From a checkpoint of a small image super-resolution model.
Training: adamw at rate 0.0023, batches of 128.
Rows from block 15, named by matrix and row number. Rows with one number belong to one channel. Each number is 500 + 40 x the weight over its row's rms, rounded and kept within 0 to 999. All counts start at 0. Numbers have three digits each. After the name is the row's rms in percent of the matrix's.
# convs0: first 3x3 conv (model.blocks.15.convs.0.weight, 80x80x3x3), inputs 16-31, a 3x3 kernel for each
# convs1: second 3x3 conv (model.blocks.15.convs.1.weight, 80x80x3x3, transposed), outputs 16-31, a 3x3 kernel for each
convs0.29 098:449503455429506432492495442510496484476478473495532510443498564463499593431479605496535484478528511447487516492485430513510473552590579480456456507498505551530519476505524467462469495502470496513464498543467472532518450426455482465494488529495412450469473519504504576513552482491503498494423456467473409523521426480586548540484483490513491491523536521494508485487546499512467479459502475385477460475531488481508481466576502488557514
convs0.30 099:470450520423440505479439487546526508464516503550517542440514590426503529454481527502518506502513483475518510474444438478414445528454468547444484535469513540499518456502562435494473485517475558575565460457501464517555531499480513468501530496469492471447577562536461436480505520491506468488456466499446407461457485483519480488509519523482489494506510516457467452462519492453442486533532536502424384514522532488448429504472405510521505
convs0.31 099:510451505499488504490510493498539523474488510489531515507491534508513509556510527491495490487496425476510513472508513472478542478503522570503464506493500582552554532483467539517493512560547531530518498506514449453484464413463426522498445494515500470397495522485477504461477459473463550535457537521527459461479488514500437504516481481489520492419476507546547508523548522470495482468446383459455449503500484517572451529513558496496541
convs0.32 099:466494502522539502513532521520515460567524393513466453476495527478493521494481504439457438498515474502494451493504531515568541509488502569579522543582501522591482481486570488453523469490491518510508535497464494515473562537514518561499482486507581535444473555527467543551473484529513511543506542564511486463442463479480509502540477518526484513504483512476524496457501544527490498493524508523522430477484530560545469547479447443473552
convs0.33 104:528446529535488508491492484442463436411495518370474495514499478497492537461454509474508479493541484573524488509477536512474478520485519460535513528564503395440464497481571534476552543512510467521560447525493444488516466454475494490477488533509546488384541448445516497458517516455491488458471527479488539497536510581454488548529481495559498531488435464470521472453495500530526470493499498482497586477538571523528511493457443528498446
convs0.34 099:466509495410558490384497476458451555471430523508492510461515547461509541450524536480441480512507500516519552523488478440444474488437486494523566508500508449436533479482465452508510487429505468485471455510505444455482524529534509551555528512515478489465469455438511509545486502502532511480488458476562528541482442576507449543514535549476499538466436504419450466472506474492460457497565536434461513540549516520505490575451483511511476
convs0.35 104:535467506522478528517501517451531507525442468496409512420420421476478512420503508484473505479508486485542603455460505469463444541501403472488495458598546494528468548498461513513525527491512514485514452384416494459491527505515518566561463488474417472498483501517516475470515489544520460554525497556452440550472464554494454521530500543512462493523501494492525536533569534468469506476456534471475531486492502497523508542462465470408478
convs0.36 105:477503505537590559542572520489506513499504515521532511505500506504506512503514511498497493490503505501512498498494492501499497497496495503489493491509503500499503497499499501498500506499510505503499509496492509502492495494490495497495503496488506501500506505500512501506502496493507509506517503493498505501496504515492506520505501506508504503503498500495492490504501494494494489494482488496489491512507506501500507505504502516502491
convs0.37 106:467506509546581569535561520492504510497504513518526510503502504502508513506512512498500496491501502502514502497495491500497496498497493505487493491506502498496502494499498499498500506498505506509505509498491512502487492492490496498492502495491510503498508502500512504508504495496510509501513503494501507498493509516497509516493508504510510506504498499494490487504500496497495489491486488498491489515507503505500510500507504517499491
convs0.38 095:475538508435560509449533497576547571530427527576507486444505564444539544438509513466487564443487569475483524481490512370443575426492552468382491410448471434493533479500471464516486449517489546512500539590558481435554471486513435477522521437446407512529391564527416592519427472489397509519426477551577519538486532548452516553494540501486535537512538545418436458470525501429462518490467497517448481480465482452447536454419524530554547
convs0.39 105:471503501535583596540569512489507511497503511519529506509507504501505520506513509499498497490502502504511499492493488502499499500497494497486492491509501495496499493499497508496502503497507503507505511501489511503491495494491495498495503500488508505498507503497514504504507493496505504499514504495496501504490507519496509518501505506507507502503502501491493489504501498496494488492486488496488489508505502500501511500504501512499491
convs0.40 098:523491483548474483524449487438482501468566506402495516506523543462496533487490506475503509475529529444505484508514480560505559515569523491542509505418483479451504503497490517553481491504477407492475447512508485557529514472514497515480461447463479540506459464537449368557540497528558496521512502541424575520499524450531546542473506516429468479449484485432473523500463497549481464527573505516580500487517404493439482530510477523503482
convs0.41 106:473500507537591558539563522490507516500508510519531514510497505502503517500516505497495497493507502502513499498493492501499500497497495506487488493506504499502500494498501499499502506497508501503501506499494508502490496494493500499495504495489505504498505501499511501505503493495503500503518503494495499502494504517491510523504502509504503504504502501492493490505501496497493489491488490497491490508510505504500510502504503511502490
convs0.42 099:561539521492545554557537569471493519508474537467475459536520490565539453541474474494527506535515495547519470548535507455512473451490483514535542425478520518556547587535490539547526460519499572526505512487483500494520497541474441518521485533524456492458494502431489518509521502492416519533489516500563452458508478498516480519528512503499480478549536510511487500522566538526528540533509478499538545482499461458476460458473496427475468
convs0.43 100:468546498494528461482527488501570546523488540543520505604577460568530421565459381533524474550528509543506518454463405470510485506570536519484500526510465474510449483473515536529542481507506532494466484487499511508494445425460457507551450489492525485477535545575474461495404456457426442471455486435466461394510519482485480447493487494511535493489511501508510516521558577575566532494491429524485438480464437520527485503413518527448497
convs0.44 091:533490391541502374547521352452527510490519569405436499554489455550483442528488446484466492503480530493515495531454458523405648498521588571521441571543546528524514515509534473493500508500514534483461490523504507433493509508516525468510522469535546493491481488525485482568502451533512482556487464582443513467481547477472491487514454537468450591466429556459539556458482544536542568509490456534514485534501477519464498528486527515528498
convs0.45 098:587484585601513591578487567477539595518547545532509502462504547515502535496478484463494463497523529496499477517540498498551474432506499497499501561507500561598543515492518480554569437535553505497477508500458456478441583525508512511488466481546524502444521492486469442527499499517525494536534478523517545483447518459465493486526467481469471461506488455461504484471481481484524492479416513418359548521503555470495466496471485512507506
convs0.46 098:450458505464546519501493484446468525446534547472455494480506480444531510482532543602582536527517523454480566433435460386422445465413399440431527574514545520486471467474542460455484467506433539506411476453491454440460546536519492507529509464436464521455512546498471485469501528540570464504551526507459495515446582471504526433499501490505525509488487485524516531584543505454452505506473505465454432511521494481464511518454485482478499
convs0.47 115:510544553544580603528537527511538542522484506544536540493490494493492521495501490499501501515511504501505527486493490502480485518506494541519481524523481511510508499488500501507514531501522511499498479500484493503497483475480502497513511514514499503494510503513520517530510496493482481480531522517495504497470481529514524540514506491502495507507484494499495475496502498508498485513508501496488516527530519505518515479465484514522507
convs0.48 099:528531466496467434510479459506506546463469441474501533523516544462491495517501508496551532454577523515540473456505501591523524521562515557510516508454436495474484532520444460518461513562535522470433555517490505465426501547556480535510496494530442475523444483541460566574474464529498493506496481474529492433543489410478506461515482423502471382527492425484533507508537505540538491540566592492485513476465488479472541499507498442533539
convs0.49 101:468479509417486547472480506602615637574488534548603538454534451502523442417509445546456534549452502490481568542558508499471536442369482522563544515604507451509486458469489531519495503449486532527488486499468503434503489494470496510480477506508527456494434365507469481584488396502427450504480505485514513457513543528463531479490517501465486490488517536514502544471501516500503522488511485536452470548542514476473516508450556493476526
convs0.50 098:448510453447464472410466509428429463432450504472406473548528462517514441527487415512482428518495411486495459467498572518491504527475508524504457545478434532532408498459421482443404452525536488494486540518514473499505497477472505538517516544565564542544498511509510441453471498494450438486450499524444401364528472443489503470495499501507494475497517498520538485547549521534501479505492478486529518544547513544583531491531513506541518
convs0.51 100:488450573479432554457502552434504525551477443446543446467420534471519569477529547458488500486488468486515510459512480516515488480453413517551461488503479455499448466477521497584575449486477507521494521500421448506481543516472534539542454520531479450450545531472541568495555589492484463492451485445459527565498473488468530501511462476521468445498485499480506485510564465489553526516481465504459530506529542448578549420440477504506452
convs0.52 098:550494501508452498523441498441600603486572530519510478427507520412547578405474560541528504519497472422488472469521535477541520492527506486462536467387537516445527543468485544536480489461454514498503485490509500537489483473556504515517537526532484522474487442536467399510476458513447491499486545506462503533519496520526482510439428524485414495524506519523523505492457493447494489421523456546636468511497473498507499486485447533474511
convs0.53 105:476494506534579562542591521493505515503504515520531505497503509507508510506510512500494496493503502501512497494494490503499495499497494501491493491509504499498498496497498500496502506498511503504502511501493512504490494490492492496488501496488508503496507504497513502502506495494505504504519506491498504498493509517495505515499505507509506502502498503494493490504498493497496484491486486496491493509505504501503503504506498512504491
convs0.54 099:531488549549451526627409501542513477532539480609490434528510512486474453503470450550514491510496465473414466489481501526469512493460506531587521591536480541539485476526533448467528521414480499501481522528539442468530475441492475424464534504537529484482511457504453462504506561506470510461455499463485569535459446504548514431495467526447254340494420416485448471535483495481448464532500489484576508560562514512518491524589478526556382
convs0.55 095:423532579451517546514505503575503532565467436566491464509508486492515516421517504543522509486516506518492520475468492531576504576548523490473414496410428473459563515567522509511500562470487521504512499522543435441517493462504521466500478493523558504509552536561506491491529538533516558555552547539554522581489513570513426511479466491473465475489472459542531472418521452447465492430369467499424388453517486556514545565533487435508472
convs0.56 104:468498506534578560542567522501510508494503509513531508507505504503508514507510513495497496493502502501512501491492488498495494498496498505484495491508500498496499496498498502498500506496506504506504510504490511502488491490493495494488504497488505506496508505500514503505507497494508508503511505492495505501496510517495511516499507508506507506504501502491493488503500493499497489492483484495487490507505501507503505505507503508499489
convs0.57 106:476509506536590573541573517494500520497507512516528513507500504503507512503513512496498498492501501501513499492496493500497496498495496504491495497509502499501504495496498499496501505496512499502497513503489508499490494490490494498494503496487508501500508502496512503507504493496506504504517504494497507497491509519501508516502498510508506505505500502493494494504500492492492491490485487496489488508506503499498509501506503512501490
convs0.58 093:349529538249492508298494512451506423442551508505494481478501521477505481445516498501499501506464522465488515446545637515457559586305384526458468579545476568471436528469507503495474498514538519504495502482472498499497583495484488565558488502503517526477507434499482443565539471536517434497536450523422533497448519517489459497515554430503584506497534455450484542475488505525502511493493476472520515518499491535510496540484487545534494
convs0.59 106:473500511533577557543567516490503511497497509523530508508503507503506513502516512499494496492502504501508501492493491503494497499498495501490490492506501496496497496501498499499501506499508504508500509501492508503493497493495499496495501499487506504501506501496514500507503495496500500495517504494497506505494504515495511520503505507507504503502501505495495492505501496497495484490486488498491490511506498498500502506507498514503487
convs0.60 094:519523542544505539558456534454470494492503473581493398525497474543476442521485467446444429494516503460486499485478480429405472519562606445485481516537466445494462519607549469536501524519486556533526499498482452390456428504503487451491509463487489457466501421441580538515503482479575557526499536489440494481415482486492479454526581539516544557444425419519523503538463503540515532524513503475455502501443474512469602568441513506449480
convs0.61 099:501487524494489509480493494557519439522476500463510578451485483480491510499497526460538398437527473460515544506496482566461415518421507509586534529559496471496513478486521450451475522466481467518530469554539531531489517486477479429464473453496488480540486446493507464497547478452511481482479508486541498586576443489595498491490520578479453530527491533453506471413440498452465435525505472459413465437480529491557515467560508456555548
convs0.62 105:466499497531577559545579533492507517498503515518527512506502504502513508509499518498498495493501501502512503495493489502497498501496498504488495487506500500496501497499499500496500506499507501505500508499493511501488495492495496496492504497486505502500506502501512504505505495495507506504514506495498503499484509515493509516501504506509508501505499497493490488505500495497494490492487486494487490505502504505502509501508507511503490
convs0.63 106:479514512537586566539574519491509512500507509516527513507499505500509515503513511496500496496503505501511499495495493503497499497496494501492493491508501497501501497496498502495503507495508502504501510503491508500491493490493497497493503495488508502497508504496513502507506493494509503505514507490496504500498502517499508518503502507505505504504501502494493494505499493494494489491486486499492489512507504500501504506503506513500489
convs0.64 107:470486504534578572538599520488499514491503509519529513508502503501506516503511511500499496495502505501512498495494492500500497501497490500491495494507501499504499494500500496497499509496511503503504506498487508501491494493490496499493502496490506504499505504497513499506508493488505507507508497491497496501491507520498506519500504508503504506504501503492492491505502495496496488493487489501492491505506501501503504506510495511503487
convs0.65 103:474504512532582560540564519498507507493506513520530508505505505505512510504506517498498495492500502502513500492490488500495495498494497505486495491505500500496498492497497501500506506496504503507502510501492506502491493492492495497490502498487506508499507505496515504505504494495508507503513504491494506503493511517498511517498505508506508505503500504491492488505502496496496488492483486499487488507505499505503502497510502512503489
convs0.66 090:511543510496487520444508528528566540562579553500584563486528540447457503494510476469503495469482452496530472483491505481466454482466469583563437529468444447411410487457477511549435542500464519513481517516536504474486520485509563555534555531524458457471477486499452540512472532474406492501429488435460428425510477468469475475479467512483481464506543494467455480529573539499532491536496503520542493499483507500573487543423465535466516
convs0.67 105:473503502532583594539568512495514512493513509521529511505500503506510507502508516500500495492503504504515501495495491504494496500495496507488493491505502495499501493497495500499501509496506506504503505499489506501489492491490491492491502497485509501498506503501513500509506494494510511502513499493496504497488510517495508516498506506507508503503500502491493489505499493495496486491485488497491490509508503511499506499505509509501493
convs0.68 106:468502508545577559545570520489509521505510514522527505506500507502505510504514508499497494492505505504512500492495490502499497499498495502486495491509505496498500497500498495495499503498507506505499507501491514502491497489485491497489502496489506503499506504500515504506504498498507501507518503493501510500499503515499510514495508502509504508504497501497489489505501492492494485493485488501490487510508503499502504506508498514500486
convs0.69 096:496462484495490493463481503404414428405469580491424446531510453512518467535495496488552475531482405482498484455517473514548525583537524483445471453443454465444364432485497450481488474499521555554528555493488551531524484452451469515512496492519454521502492498499580474514514557484519501480467518549455476512452493485419544444487532511428515515375460536515509516487508483549540499540481525403424507468500506493518522509438521499482523
convs0.70 097:628447502550468554539512590567574521440504508442449565529510506574552479543479430575573491556466461539469448494561503471487429450453438473506471549615527537562462478399493508498584506510508491535510466491474453485481525547509470463491465433446616533472550470432547546520497496498546575555507567544587616594476524518480507529502511524529511520505514482474491458473484497487483491492503531485498459415442445540505507483535520456467523
convs0.71 089:439523500552509540537458541454495487437478492403429489585522510578486470542491462514475511485501497535518489467472449500478522486507487460490512520545574512510546536515541582461531561493458538488507440494590429481531438439519482512547505532525508498551501496523533483509457459457463544468476491459525441475478476572450469491454520534474532571484441465524535522474506552532539571444525566505580577493502525415487525473492544447485548
convs0.72 099:479438469427477478454487478534480551515502511496499445526503495555493459564522494484398558508407460575519449507498516575560543514510532502537491531595543471527502530448373500529506512515525494493589463478522492473500418492507438443511568511555469531544504507490533525526535483455501506467479498533459514488427490554418468513497524487476528553434471509460418555511456467544527511464526541473561551493488515509526553445529565468473569
convs0.73 105:473503501537581568544576517493498515503505512516530512507499504504507512505512513501498495491501504500514501494490492504498496500495494505487492493507505501500502495499498500497499506497509501507501508496489509503489498490491495497490504497485509503498509504495513499506505495498508507504515503493497506500487511516497510514501503506510506502504497502491492489507499495495493489491487489492487489509511502502498504502510502514502488
convs0.74 106:471505502531584568540572549493506513495503516520528514501495507504506517503511508501498496490502505501513504495496490502500500500495500509493494489505505496497507497498498497497499506497508503506502509501491511502491491490493496498494504498484509501495509503498512497507502495485511509509518491491497507500495503519491508521501505506506507502504501501491492490505501494498495484492486487494488490505504499506496509500510501508506495
convs0.75 095:502587580512535522525492496510529457512458467545396450508431441536461442508481411531509399539483439522419405466443486528492454498562519515466524560507524521469487508580496485481468492479510490527526519523510439444494429462499429412481520535559502461454494458505520482485456471482456475499503527516457413450492432490392474456502513499492493478489467461540524553544526540510579547500469410457488418503521445535430436415508466454532492
convs1.29 107:484504488500547476454545452519435458556466471497535488383496538385487524346442472510472526506425490559473503481490494490469494527521504501499510486524520500530528531474483547520505544555530465447469530476468527521514423403447447482456506510497485391485482466526507531523398530461415509423399444445504508439532525461492555501498510502489485501515515502496464458520491489564542558466447493505508526514522501450477468489481469538569523
convs1.30 106:549460530524462488517519510538547525525554552562622563410505506433509492448527528563482441541473453549515508505509468567570497540558512482494497531487497485454472554472575536489546504540547461454492454458473424410436468523502426442489513512523448504456507556503482492441514509474437564503386480459525590581514543545513576550492471498481450496550503508480448463539529484497551520512515517399429504428504533529563489448449481481464486
convs1.31 113:522472506571437505587466482539493533537521506546585508459509479490519529492493515446484508489489482402485470523507513454459466513485461506480450479482478402477481526522568499443513556456503472504491532578538521505520500447503473522489493507528503493553526456478532468496440478467465549509450535468506469458476475493494534492500521503492488510498499500501488533453463494443373411512483458477476455528488481435454456477504501444426428
convs1.32 110:504422459489448470472490481435446428551519429565532478517516488499500443543521464490502446538504510478488518493519467455470495478514519511499505510436489534473528419518499422474500469440462539527503494530493460495534482478498552488430479447463409469489409490505436510495425473492471439504479543564487475493553497494534468460517523501503518492475493486460533485456482527514505522493531518535551451570499481469472493508474440502444408
convs1.33 103:480518491493487461500481505519453508554508504510436523531501537516469524562553557409418515490398529472473519483510477509552520473521492515543596519531560503471517417470459452475507450490461508479475484537514456363461496477437520523502497541539447515438529538481504488387546525545514499585519527531490547534452433448498512445497499511485487490505515499515485472483519547533487506516490526514569585456486540518480474528512468494462437
convs1.34 115:456477461452488466451488497532510483466476462553492470404466557395438525388432510533452496543448463542460509514526509515482507480503522501535523516507486478481478513517528479491480499506476574508505518542513538483472550497516477425440481524489503507528507482472471464479416450491401487460428394460501547544501535531473500453508501525515448481499528531535487504490484486551508559506486490482444411559557524517488472497495458525483431
convs1.35 104:474536511477498509522520499543479455579508417550504456479493508493515565530544550570523542544501574492549604524502499493505563549527504519506453473506489514490507446476567489521531503551541503513514514521563480472446486487464493452454496469517463528510484556543497594537457475541468465501435482505492537534522436492551498560490478514498474482512493518502525511474484545465485467532567541579551519503424501506504439579545472510475517
convs1.36 080:458471491449451460463462470491476477483475478494489493466449463450441440496467483475459468464450456488470478508487509497481499502489503484468489433423437449439453485475482471464470480475486452447458446438445468458466465457470442437452465454466481484484486483483493488487461451462454447452465457465453446463439431440455440449506497502498501503502502501463462476456448457473459470463452460457444452469455467485464469469451456470456458
convs1.37 081:459470491450451459463462471492476476483475478494488492462447463450438436493461474475460470464452459486471478507486508496480499501488502483473486430421432446438447483473481471463468479476483451444455445439446466456463465458474443436450465455467481486483485484483492488486465455461455450451467459464454452468444439444451446448505496502497501504502502500465463476457447455472459469465460463459457461466462469481459470469457463468459461
convs1.38 093:462546496498560508522539511539507503537506527522549432403485546386486549395503569483539524502516466534518484539527524547521514460481538527597548549585560492507541541511529521500531549494516510507525554565548518453513582512536568438503493455504534489552493527527486508585521590568525542582521554576501453459461486529463494513512494515566474480508516479557516496447554495545483541512508534552433494512466457564532592561537589564510524
convs1.39 081:460469490450451461465462471491477476484476478494490493462446460452440437491464478474460469465451456489472479512490511497482500503489504481470490432422432448438450485473479468462468478475484454448460446439445468458465466459471443436451466455468485488487486484484494490489465454463454449453467459465462452466446436442456446449504496502497501503501502500462462475454445454472460470465458463459450458468456467482461468470452459468452457
convs1.40 111:488507454488494486468458516542509552546582504549528464489539541451513544439492537493441523546480493555474474490522498443507509412455471479517488479507489451504500392524501459477526501452480447495508439423480495482517458543522446617512435431524480578432487515532504417534485502457499480465465474444465470448479541549519546555464494487490518499458482509513527521466455494448426454463486513511498479531447471514518476481555500484525470
convs1.41 081:459470491450451462463462471492477477484476479494491494461446458451444440493467481475459467464449454489471478508488510497481499502488502483467486434423435447438449488473482471462469479475486454449459446439446468458466465459474443439454466456468483486486486483484494488487463453464453447453465458465459450465442432441457440448505497502498501503502503501463461477455446454474461471458450460455444456464452468483460467469451458469456460
convs1.42 097:510521537498533503506520533504462428460483501499478484563472448553481459593493499473490488431498474510449461525519551567561534456469448461537530526585579460502554409505482449530463428551460534454547561512438489482421447447517513471500499477485501461491474454473497476444480504525532499550543522525532499563536434504565455531488476487523494516497538498507512502454553490445451484470425438483459491516523449502537532509503595486549561
convs1.43 095:520508510501503482507470500498526441424465505423483451554485453563482418551467436548505464531510488514476482513495477538509490552552530452518517495529501455536518473545542467502476491535514482489499510503527541528553531574570518532535545528591462503506494506467523446447558557574530531556526511582569527548461498602534505620497503524498461481515502521437415457465475458488512486566563535522533504511482493467497502517516556476529500
convs1.44 099:433477528422497529446503517484443489485479465446452453519590530566592493561556482477471460517458492516474483466463515454568524494475484532467494524408445519442447495487508474490518491495508498532508548551600558542539489516534460559494488536499428560547489533519521547492361547538342565576409566553531500493532527494563509508493551484459548534472487491425472546477484574513561587474470490510568535464526471482500488519560504498509450
convs1.45 119:481430514487455494484463520532511469534526491566490490515490470491457432523464439479452524471496563509526533502500522503477510487484509511496457510483467499455487429484556464472528523540508514510533463431462475450461446488487445509465484497461518615501451512455483501537489497492530510502483461489518483478538465484508412457488488486496508503492507488485460481457462503489492523472474453523438450517417416494444453532468485541479496
convs1.46 099:441453553559567538551583525511519498542521517456469522455483472469500510541508513572500478521558534457473508514503510544531528609614562512483490486469512510495495464510617498467486543483377515496491520517497488409460509476502459465434489466495511542573513477511541539548494520437510521482436460447588583580505540549534503543487502494479455481520507466517503504536542497467470481495492510578549538474514479531592553477504529490492500
convs1.47 065:454473505438449460451457467483477478479482487490485488524489496481472466487470497480471485451435463482460492532511523516488519506487512485483512442430444444425448478470481474460464484477486440431452437433446453438451455417434442429448467454478476484485486485484492491485472470481443435455457461478484471481458445448472447437499496512492498504499502499461477496453459474455437463454447449456450456453448457528520503460459478471479481
convs1.48 104:487495550520466522542470507517552534519591532474504485531482495497477477500479473462467534454440550440472542464484487515481441491494494488512516491475485462435469547501483571500500562504511508518525473466475521496489412411516474544524491518497484476480517507496572579561516501500483521545521536553495517466477482431415440422510499530512494487499499502513485533512451451425446470438506537429604549533503470535496412468519513480476474
convs1.49 133:536479519552455476529458473482485541475414506517412500474508536454481528472497509447475539447473569455476516496498512441445501519543508478445529435375498440456484557452470581497537537520553447477514512542514504457466517467511530472531513553544507364522532385489527552569517433464551477482546508478509499497524503509517498490512489497509446501518498519532570563440498509469470493491430476500490513497533520484463510497462516478441450
convs1.50 097:482487495517484494514471494479443455449497472469464485537514495520501482544533484431444418484524407528521415515521450508489479455461508524484493559531496539491517461513542533490484514464430440493531497504485484512533469420523485486532491501457501508538496462470471412454518507531497462486525506517548535490520491523557547562498511517503495477489514488518510469527495453508488456485460456484518483512505421518539507549503532534514488
convs1.51 105:518498552507449515519449508584601595502490594508477560475484552462504558465491562542535550480493567477486546506505519533508510504511521566527484548460542471493571520511495465530478524528510491453446470498532512532414521501505495462465519471502517470495525465495510477543464516544355476536386429495469519529470485516489496512513489498479474524456449515500488478487509512444476533585537545471436473446454509504472457448465470491513480
convs1.52 113:523488561546437546520410514468487475481526541482500535388491510374491505370484511532484491552459418534475422497510504482473495469469497491521492526534533472531503456444507501420455490402435476500518481456481452440492451431494455556490482467509476602523489510496509457476464515463447497475463505456434478468430505507444508527499504510505486492495503520529510550481446426502446422491506547508524502503457371455502491448578527455559487
convs1.53 081:458469488450452460464464471492475477485475479496489495458445458450439436495465477475459468465450458491472479508486507498481497502489502480460482432421433448437452482474480471465467478477486451445455446439446469458467462458470444440452468457469480485484485485484492489487462453463453447452465458465463449465446433441459440449505496502497501503502502501463460475456447456474461471465453462459455460472462470483459469469451459471459462
convs1.54 108:471523467443503530447491524520455443555505471548495496564498532537477520499476485545613519560529501511474490518549528469495498469477484467498509522505474505478494582555494504539475447456500489474485466435495502526519451424440557556539523498513437463497505470506478428467547470536530452496535455508563501556565513536501506466531490451528561483492501487510554552470472498521531503460369421539497440518476445469453452514464469460504466
convs1.55 104:522467470532500397517530415503468482487523442444481428478513503470515513463490493585519474471544546417503517457463481496452487519497472525575569561554488553516538544409540559471532485529482451510529484507470529512499496489510494459526482526491476534488480445420414497408424449426420439498445434425529534516479454432452417499522510535515444490494455488510499550580568559495528543487493473463428390371370347444525456452455512483460495
convs1.56 080:459469488450452460465463471491477475485477478494491493459445459449441440494466483475460469466452459491473482512490514496480498504490504479464483432422433449438448485473479471463470480478486452450460447439447470460468464455467444436450468458470484488486487484484494490488463451461455448452466458463452446461436431440447439446505496502497500502502502500460459473454446455473461471464457462457446454467450465482462466467451455465448454
convs1.57 079:460472492450452460463463470493478477484475478495489493462448463450441436492465476478461471465451458488471479509488511500483502503489503483467487439426438452442451483473484471462468479476485451445456446438446467459466467459473446446457465455467479485483489487486492487486465451463454446451467458463456451467441433440455441448505495501498501503503502501463462476455447456470458468459450454458454459472466471480461470467449455471459462
convs1.58 096:509513354502493350477498419551513498512597483539532471537518567527478562505480544497504564536501538536471500450530583417522516556557416480555478451569479465587531440541500468556464515552481548534576617571531477501556458467497467524444502540428510515515545482507541477468535492486533470479541478507516513554521553572552546578498466494520456499537471507508505459509516505497540492476478490546512466528461482449492468456527523447499485
convs1.59 081:459470490450452460464463471492477477484477478495490494460445458451443440496467482475459467465451455490472480508486508497481498503489503481466485432422433449440452485471479469460467478474483452448458446438445468458466464459470445440452467457469483486485487483484494488488462451461452447452465458465457449466438430441454438449505497503498501503502502501462461475455446455473462472464458464459449459470453468484464473470450460471456459
convs1.60 103:553459450503489479532542513507491473395419470504522551583512516600546519582530513433512490514521457505547514509491489455446459495512521521501471468416458430495525533483416429482509495514534552539571535557552479431383473442467567501497514559554569556502534522456518507456523447496452478557590514520449421478502515518495551584540543532453435461489537528542501474480497495475490495484438487547535536519502494508526504508519520535482503
convs1.61 105:545541537493484533490442528478514544427530502555501449481467524434471499434490529505491588507434523590445496516535499501510501432470476478554537482472519480500479529514496512551510447459512550471438489489509460479497458473543489530522411480533527513580492496564476473566512473498527589500493542472415425327487515423406510475513490501488509519507505505531535565554520575546547531483499544515501522464476489487491567462472493472489505
convs1.62 081:458468487450452459465463471491477475485477478494490493457444459450443443497470485475460467466452456492474481511489514496480498504490505479467483432424432450442451486472479471462470482478485453450461447440448471461469465457471445439456468459471484489486486485484494491488462450460453446451466457463451444460435428438447438447505496502498501503502502501460458473454445453474461473462455460456445455466453466480459466467448456465448453
convs1.63 080:459472491449451459463462470493476478484475480495489495460444459451440437491462474476460469464450455488470478504485506496480498500486501485470493437423438452439454485475480471464467479477483454445456445437445468457465465461472444444455465456467479485483486483483492486485464451461452446451463456462458447466440428439453437447505496501498501503503502500464463478455446455472460471462450462459455460470462469480458469468448460470458461
convs1.64 075:457467491447447459460458470494480480483475478497494497462450463456446446497474489477460469468452457492470478507490512500484503503491505490470491432419434446434452482465481467455472479468485453449461441435444469459468465460475446442454464451468486487486493485484497490486462449462454444453470455466459453468438431439452440445505496502498503505503503501460460481451441449472460469464452461464453459469457469483462470470451459469461459
convs1.65 080:459470490450452461463463470491476476484475478494489493459445461449439438491464479475461470464451459487471479511489513495480498503488502483470486430421433446436447486476481471465471479479486453449459447440447468457466465456471443435446467456467483487485486485484493489487464452462456450453465459465453447464438434444447439448505496502497500502501501500460459475454446456471459469466460463459453459467450465484465471469456460468453457
convs1.66 159:520470489539460481494486498480504512475468470475468483429472477416417470425408465489491548461421554511535531452420514467450488536534508485510481518416461488479487501473503494449520517494540501498483501460464500526525524532537475472487502490546570431470543427400525574534477445476440399473490450437492496496490531492504527493501488483485496496496485494473529548478446504479509514538510520486496481522488560537504540504514504565497493
convs1.67 080:460470489450453460464463471491477476484477479494490493458445461449442441491465483477462471466452459491473480510489512496480498502488502481465484431422433448437445486473481472464472479478488454450460447440448469459467468458474444437450466458469482488486487486485494490489464453464456450454466459466455449466437432442450442449505496502497500502502501500459459473454446455472459470464457461456446455462449465481460466467449454464449454
convs1.68 081:458468489450450459464462471492477477484476479494489494462448461450439437496466480474459467464450455489472478508485506497481498503490503479467481437422433449439453483473478469462464478475483450444454445437445467456465460452464443436450466455467480485483486483483491487485462453462452447452466458464458451465446439441458448449505497502497501503502501500464461475457448457473461471466461464461458460474464470485467475469459462470461462
convs1.69 097:498464520500456527487478493517520516527533578501524487619473452620480448613477420481513496489522472501478443479453460473470482467467474550556488545538484487486475474488506495476510533524536438432424489536455489477441495440506460509512514527541497569541516546491534465481532455559548427518542443455584575521494561497518576554516524519501501514487482513443399429493539574475537530475486480511512499552528493411455472474494487477466489
convs1.70 104:517444509500468524523518570517484542559479555504463513614583505559497463464428464521584499501549504489514528522517523526525551528529520473444425514487426466454466508494533495517567472532552501540575550566579499435461498561527501562531477482479504516507560517456508545475491450476409450521476495514505508529525468514473382447506508506489478486492505493443456483526571574531485487506567572532537531494556535493540530474506481465464464
convs1.71 107:453552492455538491502517526552532536507493510451507505586496494569471482580502506502479503447495487478478464472495535495503515563545515518528509504512488491504492521568529502546531499491512453494509469558580512534494555522536465472499456514538521433465514444493504470545568567563585567605544524601522502535541450472555496462500518485518500517488494488352422416383460477487482486512509507491432515398410522477482519536525558447479533
convs1.72 113:494485553501529519524531508498575548424584577406492519545509456527509476557529523501515440449537529351506538467461487487473465516516493527511502511475494503484493471452533529469502576586511442480472481579532444469467483444432459518491441522503557515439488529534487545485465464489470521521466511481518543582493494622454477562470503529502483530505476484513484461555524458528565545533503547523539604491526533489506512447449512510473503
convs1.73 080:459470490450452460464463470492477477484476478494490494461447459452447444494470487478462472466452458492474481512491514499482500504489504481464486434423434450437447489476479473467471480478491457452463448440447470460467470461472446444453467460470484489488488486486496492489466455465455449455466459467459451467438432442452441449505497502497501503502502500460459474453445453472458468457450460452444453462449463477457468465446454465448453
convs1.74 080:460470490451452460464462471492476475483475477494489493464451465453447445494472488478462472467452460491472480511492515500484502502489503483469491434424436450438449487474480474467471480477489455451463447440448469461468469461472446443452466459469484488486489486486495490489465453466458450455468459467456450468440432442454441448504495501496500502501502500460460474453446454469457467456449455450444448465452465475456467463445450464447452
convs1.75 100:503538449461509456411481454497510420552552544493531544533490476550509485606577504530580473557557474530495437494453515500532517519536514459494507439536463434485433525441408499487421409406391478440511454458483443409434470437512482454537509504565529478521539474554529538556501494526497488564549538581537501538463483516487522484511495490490487501497490490506500469473478438415409412556531510534509538525523526485464502504488499475490488